python train.py --n_mels=80 --hop_length=160 --win_length=512 --inner_norm=false --subsampling=2 --pooling="mean" --beta1=0.95 --max_precond_dim=1024 --steps=13600 --lr_schedule="linear"
Rows from block 6 of a small multi-label audio tagger, named by matrix and row number. Rows with one number belong to one neuron. Each number is 128 + 24 x the weight over its row's rms, rounded and kept within 0 to 255. All counts start at 0.
After each neuron's rows are labels from the 100 clips, of 14976, where the neuron reaches its highest value: "strongest on" is what is common among them; "loudest band" is the band of the loudest frequency at the time of the peak. Only what is clearly more common there than usual is listed. The data: single English command words and digits, spoken by a formant synthesiser in many voices. In brackets: how many of the 100, against the usual share in percent.
# fc1: MLP up (model.blocks.6.mlp.fc1.weight, 480x160), inputs 0-159
# fc2: MLP down (model.blocks.6.mlp.fc2.weight, 160x480, transposed), outputs 0-159

fc1.367 [102 121  99 105 132 123 138  59 152 101 177 132 118 172 145 134 121 127 158 126 148 141 125 123  93 128  98 128 135 132 138  73 138 136 134 161 110 125 132 153 149 118 155 159 139 168 121  80 138 105 113 128 119  90 159 159 143 136 120 127 119 135 123 108 112 114 128 147 127 126 121  98 169 133 123 162 137 143 157 119 117 130 184 162 146 132 126 132 122  84 124 118 122  90  83 126 104 157 104 124 115 149 123  91 166 148 113 107 133 103 159 110  80 112 144  81 128 106 139 133 150 120 167 115 143 136 122 120 115 129 158 162  68 117 155 124 155 106 111 107 132 182 149 188 123 157 110 161 111  97 121 151 188 103 162 128 137 134 122 141]
fc2.367 [ 84 108 134 126 154  79 145 101 157 145 103 142  99 146  89  85 117 112 133 120 144 127 146 123 118 149  94 142  96 137 134 129 121 103 121  86 146 133 101 116 158 130 145 133 155 126 142 106 146 128 144  98 155 137 136 129 115 138 160 143 177 152 168 139 135 104  78 155 112 116 156 113 104 156 115 171 142 159 120 128 123 122 120 132 198 148  68 141 112 152 136 164 181 154 115 134 121 123 148 136 104 138 118  84  80 115  95 145  83 122 155 137  94  92 136  84 131  60 159 110 110 126 144  92 130 118 123 105 123 123 127 108 167 137 100 128 147 126  85 113 142 138 152 125 111 117 150 121 105 100 114 106 119 137 119 169  94 133 118 137]
strongest on: white noise (100 vs 12.7); /s/ (58 vs 19.9); /k/ (36 vs 16)
loudest band: 4000 to 8000 Hz (63 vs 11.3)

fc1.425 [ 93 120 135 121 104 101 152  76 120 127 147 100 163 115 134 167 145 131 151 142 120 108 124 168 134 129 144 138 114 150 158 106 113 179 100  89 112 164 163 119  89  93 156 119 149 114 137 130 106 114 125  92 160 104  91 112  82 123 104 160 154  92 107 112 128 162  89 145 151 146 140 109  92 161  83  98 118 116 136 168 121 107 137 111 153  76 109 127 134 118 161 107 125 101 123  75 180 124 111 127 135 116 121 148 131 175 166 124 132 117 136 132 118 161  80  99  91 168 108 130 114 102 126 105 176 130 154 136 130 111 116 106 121 118 146 130 161 116 141 139  90  88 122 162 138 117  92 146 135 133 145 138 136 146 135 135 118 118 123  94]
fc2.425 [161 102 149 152  98 148 132 117 148 114 122 151 151 107 136 133 130  84 143  99 116 117 109 145 182  91  69 115 130 107 108 144  63 179 129 166 129 131 140 163 116 119 131 136 140 146 133 116 150 113 111 108  92 125 114 128 114 120 140 132 126 127 104 132 142 171 106 122 137 152 148 120 131 118 132  86 108 159 117  82 159 115 117 143 124 151 143  87  98 167 140 142 148 133 116  99 116 142 114 149 137 118 172 141 140 139 142 124  89 141 134 163 132 169 133 116 125 133 126 120 133 136 170 137 132 128 154 115 164  76 169 121  59 114 144 152 118 107 126 127 139  54  65 145 109  82 152 134 139 103 131 118 129 135 136  98 168 132 100 119]
strongest on: /n/ (56 vs 25.9); /oʊ/ (36 vs 16)
loudest band: 250 to 500 Hz (39 vs 15.5)

fc1.342 [ 98 133 148 123 122 145 154 143 140 152 105 105  84 176 125  90 138 118 169 113 114 159 128 104 147 102 129 145 147 174 132 143 178 135 127  94 121 140 148 167 148 119 104  97 138 108  99 145 134 135 120 175 120 153 111 117 116  94 121 144 119 152 130  93 117 111 124 147 108 126 125 151 105 111 142 128 101 125 117 143  64 131 151 144 144 101 178 141 137 120 127 117 111  60 148 175 158 107 119 123  91 130 144  94 122 147 147 123 152 153 131 118 139 110 150 106  79  83 141 103 106 103 118 147 131 150 123 129 142 148 110  88  52 168 136 140  86 125 102 174 145 136  93 136 113 112 112 129 125 157 138 142  86 144 128 158 111 167 125 127]
fc2.342 [194 114  96 116 167 124 120 144 123 104  93 142  95  90  83 126 110 133 122 108 151 149 151  91 124 132  90  67 124 143 163 151 108 113 131 185 148 135 155 137 130 135 195 157 115 119 133 118  92 152 123 122 163 131 100 153 115  77 145 119 164 130  95 109 134 114 146 140 101 142  74 110 107 126  99 109 139 151 130 127 137 144 125 111 103 107  95  88 133 127 114  92 103 138 163 103  79 144 146 118 138 141 131  73 154  94 133 139 139 143 119 109 122 132 106 111 140 142 130 112 125 116 111 138 103 146  99  70 121 103 122  80 156 125 116 119  79  96 123 139 156 123 119 111 164 133 127 137 150 102 162 124 141 131 101 126 139 114 131 115]
strongest on: /n/ (66 vs 25.9); /ə/ (57 vs 9.8); word: open (27 vs 1.9); word: seven (26 vs 1.8)
loudest band: 500 to 1000 Hz (53 vs 15.8); 250 to 500 Hz (34 vs 15.5)

fc1.179 [149 139  93 142 105 172 136  76 111 137 108 121 138 125 132 131 131 145 155 123 103 128 131 128 114 150 122 134 111 179 108 112 137 108 139  94 136 140 101 114 121 121 125  77 138 140 163 121 101  97 147 140 181 124 134 100 115 146 122 195  79 141  90 124 124 141 109 132  99 164 143 147 133 158 110 174  99 167 115 127 151 148 133 120 107 166 128 138 140 134 146 123  77 128 154 163 116 166 111 103 125 147 107 181 113 104 133 126  72 152 143 100  98 136 139 157 130 133 137 160 155 136 120 143 155 117 145 122 133 158 148 152 132 115 147 137 109 132 134  93 175 135 133  76 143 130 135 162 144 153 148 142 189 131 116 142 169  86  87 146]
fc2.179 [107 177 102 127 165 152 111 142 121 152 132 114 153 140 148  91  82 104 147 146 130 120 121  93 142  77 131 140 129 172 113 110 131  99 130 103 111  97  62 134 114 138 125  91 136 156  94 151 147 105 129 145 163 121 149 140 124 135 123 117 159 135 106 123 103 110 132 122 165 103  88 130 149 113 117 133 149 170 121 123 137 152 132 120  75  95  98 131 151 146  92 131 129 114 153  92 143 140 115 156 110 124 148 113 137  62 159  81  81 156 177  87  89 118 118 106 174 140 138 136 124 124 111 141 114 123 149 160 145 117 116 152 144  86 103 116 100 166 126 126 156 157 131 138 139 117 139 108 135 121 137 111 165 138 105 150 133 114 180  99]
strongest on: /n/ (71 vs 25.9); /d/ (67 vs 8); /aʊ/ (66 vs 3.9); word: down (62 vs 2)
loudest band: 500 to 1000 Hz (36 vs 15.8)

fc1.440 [110 152 140  97 132 131 139 125  92 102 141  96 123 125 138 116 119 106 181 115 126 107 149 141 138 101 150 117 169 173 118 139 130 120 157 122 162 114  96 141 147 115 148 121 140 115 147 151 125  84 140 167 101 166 123 110 185  75 122 137 138 111 121  96 117 147 139 137  94 135 106 119 140 156 118 116 103 122 107  66 126 118 103  92  80 148 115 131 135 117 136 131 100 133  83 118 145 124 120 116 145  95 130 110 134 164 169 133 136 149 155 117 146 153  91 146 115 142 125 153 161 143 152 139 142  31 140 134 143 111 107 123 164  98 131 148  85 159 113 172 108 117 122  94 135 135 128 114 139 165 142 142 122 127 142 124  85  92 118  78]
fc2.440 [127 100 126 154 115 127 144 146 116 164 143 107  92 134  99 110 165  87 130 122 146 135 141 116 139 125 118 107 107 136  86 110 170 115 120  79 117 142 172 128  91 133 123 150 103 112 136 136  72 147 160  99 139 118 117  73 108 145 106 138 156 124 133 145 150 131 115 147 151 147 149 104  92 136 118 105 125 163 156 123 100  74 146 165 143 145 106 122 108 120 118 131 162 166 108 126  93 149 154 133 121 171 103 114 152 148 119 145 115 128 147  78 164 137 156  93 151 137 103 157  80 147 114 100 134 127  65 142 107 113 134 138  93  64 123 123 139 139 149 114 123 144 132 107 169 131 118  86 129 169 156 117  89 106 134 119 111 140 161 113]
strongest on: /n/ (71 vs 25.9); /w/ (67 vs 6.1); /ʌ/ (49 vs 4.1); word: one (49 vs 2.1)
loudest band: 250 to 500 Hz (70 vs 15.5)

fc1.455 [146 166 118 109 158 150 139 147 121  86 114 150 107 119 122 141 152 128 149  75 151 135 156 113 173 128 121 128 143 129 126 147 158 111 129 136 144 119 160 121 110 118 109 183  93  85 146 150 135 128 106 161 127 116 161  96 105 139  97 115 134 144 111 147 122 124 100 126  95 128 112 113 116 174 125 134 100 103 167  50  84 143  99 151 147 141 188 121 158 172 139 160  96 112 139 168 103  73 140 145 140 125 133 144 154 147 116 118 144 117 109 127 133 104 137 127 184 157 126 143 131 153 153 145 145 111 128  92 122 144 142 135 123 146 140 104 143 143 134 110 128 157 139 165 106 129 159 120 160 192 124 132 124 139 133 105 172 160 152 157]
fc2.455 [ 99 125 128  93 131 128 135 135 139 132  69 140 143 111 107 137 136 133 145 139 143 126 136 124 137 120 139 129 122 123 115 168 131 107 107 157 159  75 148 128 131 136 140  99  88 111 117 152 109 130 123  95 125 112 125 119 104 133 169 153 126 124 126  83 141  85 165 123 152  94 147 121 138 127 126 154 148 129 104 132 129  92 134 190 146 154 133 117 120 109 117 142 144 133  98 121 170 138  93 159 133 128 154 110 147 172 103 120 155  87 145 155  65 147 113 104 115 140  97 111 145 127 116 115 117  84 141 133 102 140 117 131 157  81 133 179 136  91 142 117 178 167  68  60 179 147 134 151 101 155 144 122 136 117 149  91  94 139 114 123]
strongest on: voice: child-like voice (52 vs 25.7); /s/ (41 vs 19.9); /ə/ (32 vs 9.8); /æ/ (26 vs 6)
loudest band: 500 to 1000 Hz (65 vs 15.8)

fc1.118 [135 148 153  82 155 114 137 146 156 114 162 137 169 115 135  82 113  81 122 120 124 104 106 131 127 101 128 127 158 138 117  93 153 141 160 157 117 108 132 138  75 134 182 133 191 147 163 154 117  94 109 128 138  80 148 149 107 155 163 123 115 147 138 131 108 116 118 102 131 155 163 148 155 151 117 107  98 130 131 134  78  68 122 139 145 126 106 112  91 142 118  91 149 131 123 122 156 154 146 113 149 162 154  88 157 127 134 143 150 144 142 133 148 158  92 170 146 111 100 157 117 110 121 115 177 120 144 111 123 110 150 123 123  95 128 115 138 102 165 121 104 159 150 142 100 121 136 122 155 144 139 101 101  86  85 155  97 116 112 118]
fc2.118 [138 165  94 120  95 116 139 167 125 145 158 110 148 130 107 133 103 126  78 107 146 138  89 137 117 109 132  90 134 107 125 174 100 102 201 112 142 120 143 135 112 111 117 145  83 118 138 123 111 155 132 128 122 145 115 110 108 112 129 142 116 102 125 122 119 186 107 123 138 167 122  82 103 134 131 130 138  72 124 169 135 139 145  54 172 119 100 144 124  94 141 138  84  88  97 152  90 134 154 153 160 130 147 142 171 119 115 145 124 162 114 107 155 114 151 137 100 101 146 155 108 129 141 117  82 136 159  87 138 109 128 132 104 131 147 126 131 128 131 136 107  75 117 132 128 116 162 150 115 151 174 124 109 150 124 119 118 145  92 153]
strongest on: quiet level (76 vs 29.2); white noise (63 vs 12.7); /s/ (42 vs 19.9); /k/ (39 vs 16)
loudest band: 4000 to 8000 Hz (53 vs 11.3)

fc1.62 [155 131 112 125 152 112 100 131 105 128 161 109 146 156  97 142 133 116 124 118 133 147  71 115 118 138 131 156 145 156 169 122 118 120 163  95  85 105 125 152 144 133 101  98 132 140 106 123 104  86 135 115 152 130 140  83 144 106 146 127  51 139  94 114  86 101 107  91 131 114 182 166 105 103 131 127  87 128 131 119 134 125 117 156 126 145 114 107 109 112 142 129 110 138 148 140 168 134 125 104 116 175 112 133 124 119 134 116 127 120 131 111  57 147 130 143 136 131 137 167 142 110  96  84 108 119 141 107 132 152 139  64 122 109 134 172 110 149 123 100 198 171 116 144 109 113 166 117 159 162 141 124 158 153 139 116 140 135 119 116]
fc2.62 [110  93 162 175 156 160 125 123 102 116 156 143 142 120 150 143 148 109 178 120 107 112 130  84 150 122 151 119 138 127  83 109 115 134  73 152 103 106  99 107 143 132 119 119 158  88  97 132 137 143 124 142 182 129 154 120 123  98 144 127 126 157 141 122 169 171 111 123 143 142 147 137 130  69 129 134 133 138 136 116 141 156  71 115 142  92 138 134 100 129 131 131 125 120 117 142  84 123 127 135 116 172  93 122 156 139 132  92  55 168 174 114 108  98 105 108 139 140 139 110 160 141 155 118 113 114 138 160 113  76 118  96 102 134  96 155 123 132 121 100 134 122 119 143 130  81 143 151 133  81 119 125 129  91 106 120 145 107 146  93]
strongest on: /n/ (58 vs 25.9); /tʃ/ (52 vs 3.9); /dʒ/ (51 vs 2.1); /eɪ/ (51 vs 5.9)
loudest band: 2000 to 4000 Hz (52 vs 2.9)

fc1.69 [114 134 155 158 180 119 128 151  99  62 106 114 133 161 136 172 146 153 120 137 122 127 158 107  99 142 154 133 150 148 118 117 146 136 111 135 131 135 149 103 143 152 109 116 117 131 136 135  82 126  95 117 134  92 157 126 136 135 202 140  85 143 158 103 153 134 124 134 132 107 135 150 153 115 118 125 117 158 103  90 122 102  93 129 123 110 112 138  94 108 164 113  99 164 178 154 125 117 128  80 144  73 109 148 147 107 115 142 104 143 180 141 110 128 123 127 167 147  99 183 129 148 116 102 114 129 133 189 123 104 169 158 117  97 130 174 126 141 135  82 145 106 114 159 119 108 111 125 129 105 137 134 125 132 139 159 158 118 131 100]
fc2.69 [129 144 118 133 172 129 110 140 122 123  95 121 134 121 116 103  99  95 115  92 127 152 105  79 141 125  93 124 163 141 154 124 137 111 152 112  78 156 124 159 139 125 111 101 116 114 117 149 127 147 131  80 158 100 152 153 112  81 144 129 105 126 160  87 146 185 176 120 152  91 156 131 159 127 142 107 155 152 116 160  86 114 119  85 113 150 156 103  90 169 103 115 112 139 112 117 113 150 159 104 140 101 147 149 176 129 146  95 106 174 120 156 100 172 132  80 114 181 120 142  93 152 129 131 132 135 147 121 108 116 140 138 107 109 156 155 117 113 145 161 143 165 111 101 149 127 110 150 162 128 139 128 141  92 146 131 152 123 127 112]
strongest on: /p/ (72 vs 17.6); /ɔ/ (42 vs 9.9)
loudest band: 500 to 1000 Hz (70 vs 15.8)

fc1.254 [119 129 131 121 131 124  95 119  77 121 151 107 159 178 119 131 141 125 114 132 106  88 139 151 139 105 142 107 104 143 119 149 102 113 176 136 123 116  93 125 176 104 137 108  87 129 123 111 114  82 156 121 137 154  63  89 129 138 134 122  83 130 125 126 124 173 108 126 140 123 164 111 129 140 123 121 102 151 134 131 162 125 112 117 101 162 115 107 106  88 127 122 148 125 177  96 157 125 120 118 140 130 147 133 132 138  72 165 115 109 164 112 157 165 112 126 152 119 146 134 128 121  84 113 102 100 134 137 160 161 140 146 116 113 134 144  98 200 155 154 125  99 112 169 156  98 151 139 136 203 160 103 132 107 131 152 130 112 109 123]
fc2.254 [125 144 168  99 103 126 141 142 126  87 118  86 112 111  87 116 115  89 112 145 107 186 133 105 103 137 119 175 133 106 108 129 132 150  89 137 136 130 178 109 165 164 170 145 132  97 132 111 152 138 128 115 112  94 108 138 160 102 123 159 125 148 141 139 123 124 113 135 136 114 143 157 132 112 118 144  79 131 125 145 123 102 166  95 110 139 100  92 156 113 157 150 181 134  80 173  84 145 165 106 135 104 111 168 182 167 117 103 142 138  78 106  98 156 140 153 144 128 142 143 119 117 135 153 111 130 125 118 104 116 117  95 134 164 157 157 109 157 151 152 101 122 151 159 139 149 137 143 100 118 116 138  95 139 118 112 140 161 123 153]
strongest on: voice: child-like voice (64 vs 25.7); /ɔ/ (50 vs 9.9); /z/ (40 vs 7.9); /w/ (27 vs 6.1)
loudest band: 500 to 1000 Hz (66 vs 15.8)

fc1.365 [139 118 146 151  80  97 114 119 145 131 108 145 132 121 138 136  78 106 134 109 163 159 122 115 165 140 101 130 163 100 153 120 149 173 106 122 143 120 172 130 103 135 115 157 153 152 169 153 119 137 102 101 118 103 132  94 136 144 136 115 101 137 199 135  94 120 135 104 105 128 142 115 122 125 142 169 123 124 114 130 150 110 135 128 128 164 128 108 152 147 118  89 159  97 114 155 156 157 135 144 133 163 154 172 132 145  83 165 142 149 112 122 181 138 122 141 140 138 151 142  99 148 116 102  89 121 168 157 125 162  93 137 136  88 175 101 173  75 110  99 114 117  72 127 126 145 147 127 115  93 137 120 110 127 108 133 147  87 108 117]
fc2.365 [129 141 117 117  99 120 155  98 117  99  88 146 152 152 120  78 140 112 125 160 151 118 110 150 109 144 142 187 151 108 148  97 116 132 107 102  80 116 145 138 132  99 145 135 115 114 141  95 117 135 160 124 122 135 100 108 128 166 118 116 175 174 140 142 122 118 131 131 112 133 156 123 107  84 118 173 127 130 138 139 167  85 156  76 108 136 126 153 107 167 136 185 149 154  97 112 130 102 135 138 118 121 151 104  80 125 110 172 102 112 140  98 126 139 119 100 138  76 179 144 127 136 144 113 125 158 169 111 119 158 131 132 165 122 140 122 149 212  98 138 126 126 148 138 130 132  87 128 112 113  98 121 155 136 148 127 102 110 107 129]
strongest on: /p/ (69 vs 17.6); mains hum (67 vs 12.7); thin (high-pass) (48 vs 11.9)
loudest band: 500 to 1000 Hz (44 vs 15.8); 1000 to 2000 Hz (30 vs 3.8)

fc1.157 [121  90 101 122 117 141 110 128 152 163 128 139 159 155 110 185 139 130 113 136 114 129  80 158 109  90 120 150 134 134 132 107  67 140 133 114 175 147 137 144 142 116 171 145 116 122 129 112 111 127 165 136 127 123 138  97  63 108 101 150  76  95 155  99 136 122 167 146 115 109 120 141 108 128 121 105  98 133 124 129 108 125 154 101  86 125 100 133 104 153  85  97 121  85 107 136 119  97 146 142 173 147 161 115 106 131  93 170 136  70 135 134 127 117 135 150 120 129 124  92 119 118 112 123 150 120 146 166 154 188 119 131 151  93 133 128 130 116 154 124 122 120 124 122 111 100 106 163 116 182 109 115  99 112 175 119 164 146 116 109]
fc2.157 [151 137 106 157 126 152 132 131 119  89 128  97 129 105 145  99 140 177 127 113 152 136 147 153 123  98 134 133 131 123 138 131 132 117 114 135 134 144 171 171 145 113 113 143 141 167 156 121 136  81 142 113 111 104 151 126  77 155  94 131 162 108 120 167 126 122 147 102 157 112  96 119 124 164 151 146  66 103 144 154 156 145 125 160 100 114 130 156 134 124 138 130 166 139 109 139 129 120 106  98 133 127 147 169 142  95 157 141  78 139 110 185 131 112 125 102  94 149 143  91 102 128 147 101  92 102 103 135  97 105 160 163 138  96 134  93 170 113 134 144 147 110 139 127 128  92 147 118 145  85 140 147  94 120  95  80 140  85  92  93]
strongest on: /n/ (62 vs 25.9); muffled (low-pass) (33 vs 12.3)
loudest band: 250 to 500 Hz (51 vs 15.5)

fc1.290 [136 131 150 151 129 120 142 147  95 147 126 145 123 136  67 160 127 142 124 145 125 137 100 133  99 101 128 120 192 116  85  84 125 107 132 138 136 145 114 104 134 151 116 100 137 182 113 118 109 111  83 120 103 132 143 120 168 146 162 108 108 189 107 135 121 161 101 129 168 114 141 138 141 160 138 170  89 140  89 101 100 125 129 159 149 119 131  67  81 173 157 132 177 142 153 130 118 143 134 139  91 147 149 114  86 118 143 131 103 124  95 103 143 135  95 134 117 108  94 143 129 116  94 138  88 123 158 122 147 122 170 133 159  80 136 138 131  86 112 110 143 135 123 147 154 161 142 109 158 142 120 107 155 133 147 140 155 140 113 128]
fc2.290 [104 134 107 134 102 185 102 120 159 142 127 140 154 125 126 118 103 141 142  91 155 125 137 117 126 106 117 111 149 132  90 126 100 159 122 136 133 119  65 134 115 103 146 149 128  89 115 100 116 157 130 137 141  96 111 152 132  85 199 132 149 117 183 138 128 154  80 123 113 100 107 149 116 139 106 115 111 134 134 122 176 145 134  97 108 166 109 154  87 125 130 137 170 123 103 142  85 125 108 119 136 112 111 120 148 109 149 124 128 169 143 121 102 103  94 156 137 155 145 123 142 146 139 124 157 137 116  99 132 136 134  97  77  87 147 137 150 127 127 151 122 145 102 164 166 148 119 165  99 135 125 105 148 142  95  61 106  68 128 110]
strongest on: /p/ (66 vs 17.6); /l/ (62 vs 27.8); /ə/ (27 vs 9.8)
loudest band: 1000 to 2000 Hz (46 vs 3.8)

fc1.385 [119 128 179 114 164 113 128 157 147 118 150 156  92 140  94  90 158 102 139 160 147 114 123 108 139  90 171 149 115 142 110 146 112 165 109 153 139 107 151 180 142 156 124 154 142 139 120 136 121 107 137 110 125 129 133 148  79 133 115 119 109 194  97  95 118 129  85 132 130 148 152 148 188 101 130 173 149 109 112 157 123 128 109 178  93 122 136 132 142 132 135 117  98 145 105 161 103 112 181  89 109 132 121  91 133 153 119 119 107 142 154  98 116 117 149 120 134 115 137 110 137  96 134 158 182 165 159 117 115 139 151 120 110 140 169 144 127 114 120 116 152 126 137 146 138 136 134 170 158 135 175 142 165  97 134 130 118 163 147 166]
fc2.385 [111 105 158  92 146 118 128 134 128 134 134 143 149 127 124 158 111 141 119 137 122 120 111 145 114 157  94 133 111 189 114 128 131 154 146 171  92 105 120 131 148 144  88 131 150 128 166 122 154 138 141 121 156 141 119 100 145 117 142 134 179 119 150 114 168 207  86 120 118 134 133  73 113  82 153 146  99 164 120 129 137 129  80 120 132 108 138 111 131 120 132 162 129  91  95 150  99 143 134 180 129 161 113 100 138 139 139 115 117 109 104 112 116  95 154 102 153 106 114 129 139  96 132 104  96 146 117 189 133 161 104 101 124 149  88 153 139 167  92  94 128 111 148  92 115 140 106 109 173  82 126 109 134 104 145 113 132 153 130 112]
strongest on: white noise (50 vs 12.7); /tʃ/ (41 vs 3.9); /eɪ/ (34 vs 5.9); /dʒ/ (30 vs 2.1)
loudest band: 2000 to 4000 Hz (45 vs 2.9); 500 to 1000 Hz (37 vs 15.8)

fc1.295 [160 139  90 138 129 158 135 129  86 123 102 105 183 134 168 143 123 165 138 120 118 176 135 153 149 152 120 150 146 130 121 105 174 124 132 133 131  70 122 117 127 143 105 144 145 159 118 101 158 112 150 121 134 185 133 159 102 111  90 103 122 140 121 117  83 146 130 147 109 152  83 103  93 153  85 120  94 130 161  86 113 117 102 138 143  83 113 159 112 150 140 109 101  97  95 142 141 118 106 169 104 161 151 163 126 116 165  98  89 110 139 146 135 123 148 148 147 135 128 181 122 106 148 139 159 114 138 111  80 118 124 156 137 178 174 135 103 132 104 134  96 129 101 108 154 135 119 127 151 127 125 121 152  89 129 150 120 124 128 138]
fc2.295 [155 135 105 145 118 111 104 126 128 144 129 154 149  96 101 126 127 134 125 117 101 104 146 111 114 134 113 137 143 143 164 139 115 177 107 108 146 121 141 130 142 166 154 120 118 151 108 116  89 148 135 137 101 110 153 135 124 136 111 105  85 149  88 124 105 128 164  70  94 124  95 200 100 117 116  91 182 134 137 101 118 115  81 154 117 173 101 152 144 142 147 126 128 120 132 143 112 170 128 157  85  98 117 149 128 109  66 109 114 143 132 134 168  79  82 130 172 143 167 144 110  91 126 127 144  99 142 142 130 171 128 158 156 124 105 133 126 163 143 109 155 154  96 101 133 142 134  97 119 113 123 119 134 147 131 174  92 114 119 145]
strongest on: voice: child-like voice (70 vs 25.7); /l/ (69 vs 27.8); /ə/ (43 vs 9.8); /h/ (39 vs 3.9)
loudest band: 2000 to 4000 Hz (48 vs 2.9)

fc1.456 [107 117 176 162 164 100 105 128  91  92 169 119 108 116 110 116 118 154 138  93 127  59 130 148 152  93 157 126 117 183 111 132 149 125  78 127 158 128  99 100 145 119 112  77 162 151 109 124 117 120 103 166 132 131  88 119 162 147 128 135 153 159 132 152 122 156 120 116 131 129 118  94 138 114 167 136 103 159 154 136 128 163 141 115  90 137 124 121 122 104 162 111 128  94 164 136 189 109 168 154 154  66 138 176  97 114  97 147 111 101 133 137 113 110 152 141 122 100 151 134 122 143 128 124 125 120 134 135 114 113  98 137 115 113 171 157 145 159 103 131 122  83 116 118 164 146 137 139 100 137 139 155 130 162 149 133 131 127 145 130]
fc2.456 [139 126 138 126 138 134 141 104 129 129 110 112 105 106 137 133 118  88 100  98 125 198 147 129  95 137 157 145 120 144 114 120 152 127 138 120 129 131 116 108 171 132 114 153 115 141 153 167 123 141 170 128 157 141 117 131 141 102  89 134 123 113 158  89 116 146 110 138  97 109 133 107 160 161 141 127 112 145 111 149 117 117 138 126 153 129 108 102  86  87 107 185 127 148  90 148 125 141 159 107  99 193 110 132 134 174 171 139 132 118 144 120 165 158 152  95 145 188 127 130 160 150  94 122 117  82  73 117 142  97 110 149 100 104 100 134 143 144 146 124 140 130 177 163 120 122 104 131 125 108 110 124  94  85 144  87 111 149 174 144]
strongest on: /n/ (59 vs 25.9); voice: deep voice (52 vs 24.2); /w/ (45 vs 6.1); /ʌ/ (37 vs 4.1)
loudest band: 250 to 500 Hz (41 vs 15.5)

fc1.92 [142  91 144  82 150 153 165 126 175 139 168 149 106 101 148 120 111 161 111 110 169 149 119 160 145 135 129 115 119 108 115  79 151 143 116 109 142 140  65 128 120 142 174 127 147 122 153 118  75 116 160 121 153 132 119 149 113 129 133  78 109 128 133  97 125 131 131 114 138  84 181 129 176 131 135  85 125 134 130 115  87 130 118 120 145 126 133  97 140 117 139 139 123 149 176 155  83 145 151 122 113 166 147 121 169 134 106 140 152 131 160 117 141 135 105 132 120 120 132 163 175 126  71 102 164 132 116 142 165 160 116 102 155 119 104 140 124 105 144 147 139 125 138 191 121 103 138 125 146 167 108 128 156  97 130 151 127 153 136  99]
fc2.92 [ 93 141 107 118 152 148 158  60 137 150 115 125 112 112 113  90 115 127 159 152  90 136 132 110 127 133 145 119 119 158 147 155 116 158  93 169 160 148 115 145 115 146 130  89 107 107 142 130 175 121 126 178 130 114 170 119  82 156 138 127 123 134 138 109 154 193 126 129 100 138  97 106 103 116 133 120 114 122 122 133 104 110 142 141 158 123 137 137 134 117 119 110 131 147 137  87 164 125 166 109 163 166 136  99 148 120 122 174 167 115 107 195 133 176  90 130  84 121 133 134 118 150 108 107  92 136  93 106 127 132 141 119 118  98 119  81 141  62 130 152 104 111 145 136 158 125  81 149 126 139 129 105 136 128 101 130 128 146 139 144]
strongest on: white noise (44 vs 12.7); muffled (low-pass) (36 vs 12.3)
loudest band: 4000 to 8000 Hz (33 vs 11.3)

fc1.163 [133 109 160 113 111 191 104 135 140 121 145 154 136 105 110 144 150 124 152 152 113 142 145 111 126 151 130 170 170 102 132 117 128 118 152 139 143 119 162 176 118  76 125 145 161 127 151 120 128 147  96 154 148 131 134 137 155 133 145 106 151 140 141 136  86 145 161 146 127 100 129 134 119  98 122 134  71 119 128 103 135 137 140 149 121 141 138 127 150 148 143 169 172 113 113 118 144 116 170 109 163 107 132 147 175 128 166 144 105 135 161 119  91 134  87 135 124 115 111 216 112 103 174 164 133 143  97 106 127 128 146  91 102 132 131 135 105  81 145  91 118  95 125 176 109  97 146 125 130 102 133 140 103 144 101 137 125  93 157  92]
fc2.163 [109 164 137 110 136 159 178 177 115 151 112 139 117 171 143 145 163 122 112 105 128 164 161  94 164  80 130 142 126 126 122 118 126 126 107  88 126 133 138  78 124 170 104 101 142 133 151 144 117  90  91 112 115 158 140 101 126 104 112 138  84 172  98  95 154 136 131 116 119 139 112 143 129 141 139 114  94 137  98  86 133 150 104 106 119 126  99  96 140 163 141 101 170 172 138 128  99 106 161 185 106 119  92 116  80  96 158 145 119 124  99 123 128  98 143 127 153 164 122 121 148 148  97 110 111 122 141 113 132 154 121 172 131 132 102 158 136 142 107 127 162 169  86  97 118 131 115 124 144 118 122 122 153 153 118 124 177 101 144 128]
strongest on: /p/ (48 vs 17.6)
loudest band: 500 to 1000 Hz (60 vs 15.8)

fc1.57 [133 147 136  96 102 118 147 120  90 156 171 127 182 122 135 111 156 120 142 131 154 116 104  95 130  90 109 146 123 154 147 109 160  94 119 117 153  83 123 165 139 123 146 184 147 134 110 130 152  81 122 139 113 161 157 172 153 101 158 141 144 107 130 100 141 173 107 176 127 119  97 121  86 163 128 139 105 123 126 134 144 150 103 131 143 111 142 139  95 123 116 141 140  75  85 137 173 115 124 122 111 121 121 138 148 135 176 114 161 142 126 144 127 114 112 110 117 113 117 153 157 163 198 124 159 140 136 131 139 125  96 107 156 121 146 156 140 159 184 126 154 141 148  86 152 159  92 152 125 176 132 126 122 132 148 112 112 127 120 119]
fc2.57 [139 139 151 138  83 131 137 130 128 157 120 132 101 116 134 136 149 162 105 158  61 125 143 134 135 104 145 109 151 124 140 176 101 123 100  88 158 115  87 142 115 142  64 156 127 184 135 115 121 101 154 153 113 129 119 121 149 181  72 148 146 136 122 102 148 149 118 145 128 176 141 113 127 110 126 153 145 102 133 128 111 103 133 132 172 133 127 118 146 144 139 157 128 192 125 138 101 189 149 146 162 147 145  82 137  82 144 126 117 129 122 142 145 146 139 132 102  84  97 138 129 170 161 134 129 175 144 144  99 151 150 144 109  88 136 136 115 124 121 140 142 121 162 113 126 122  87 118 150 105 119 155  94  87 139 130 129 141 104 123]
strongest on: voice: child-like voice (54 vs 25.7); white noise (37 vs 12.7)
loudest band: 250 to 500 Hz (66 vs 15.5)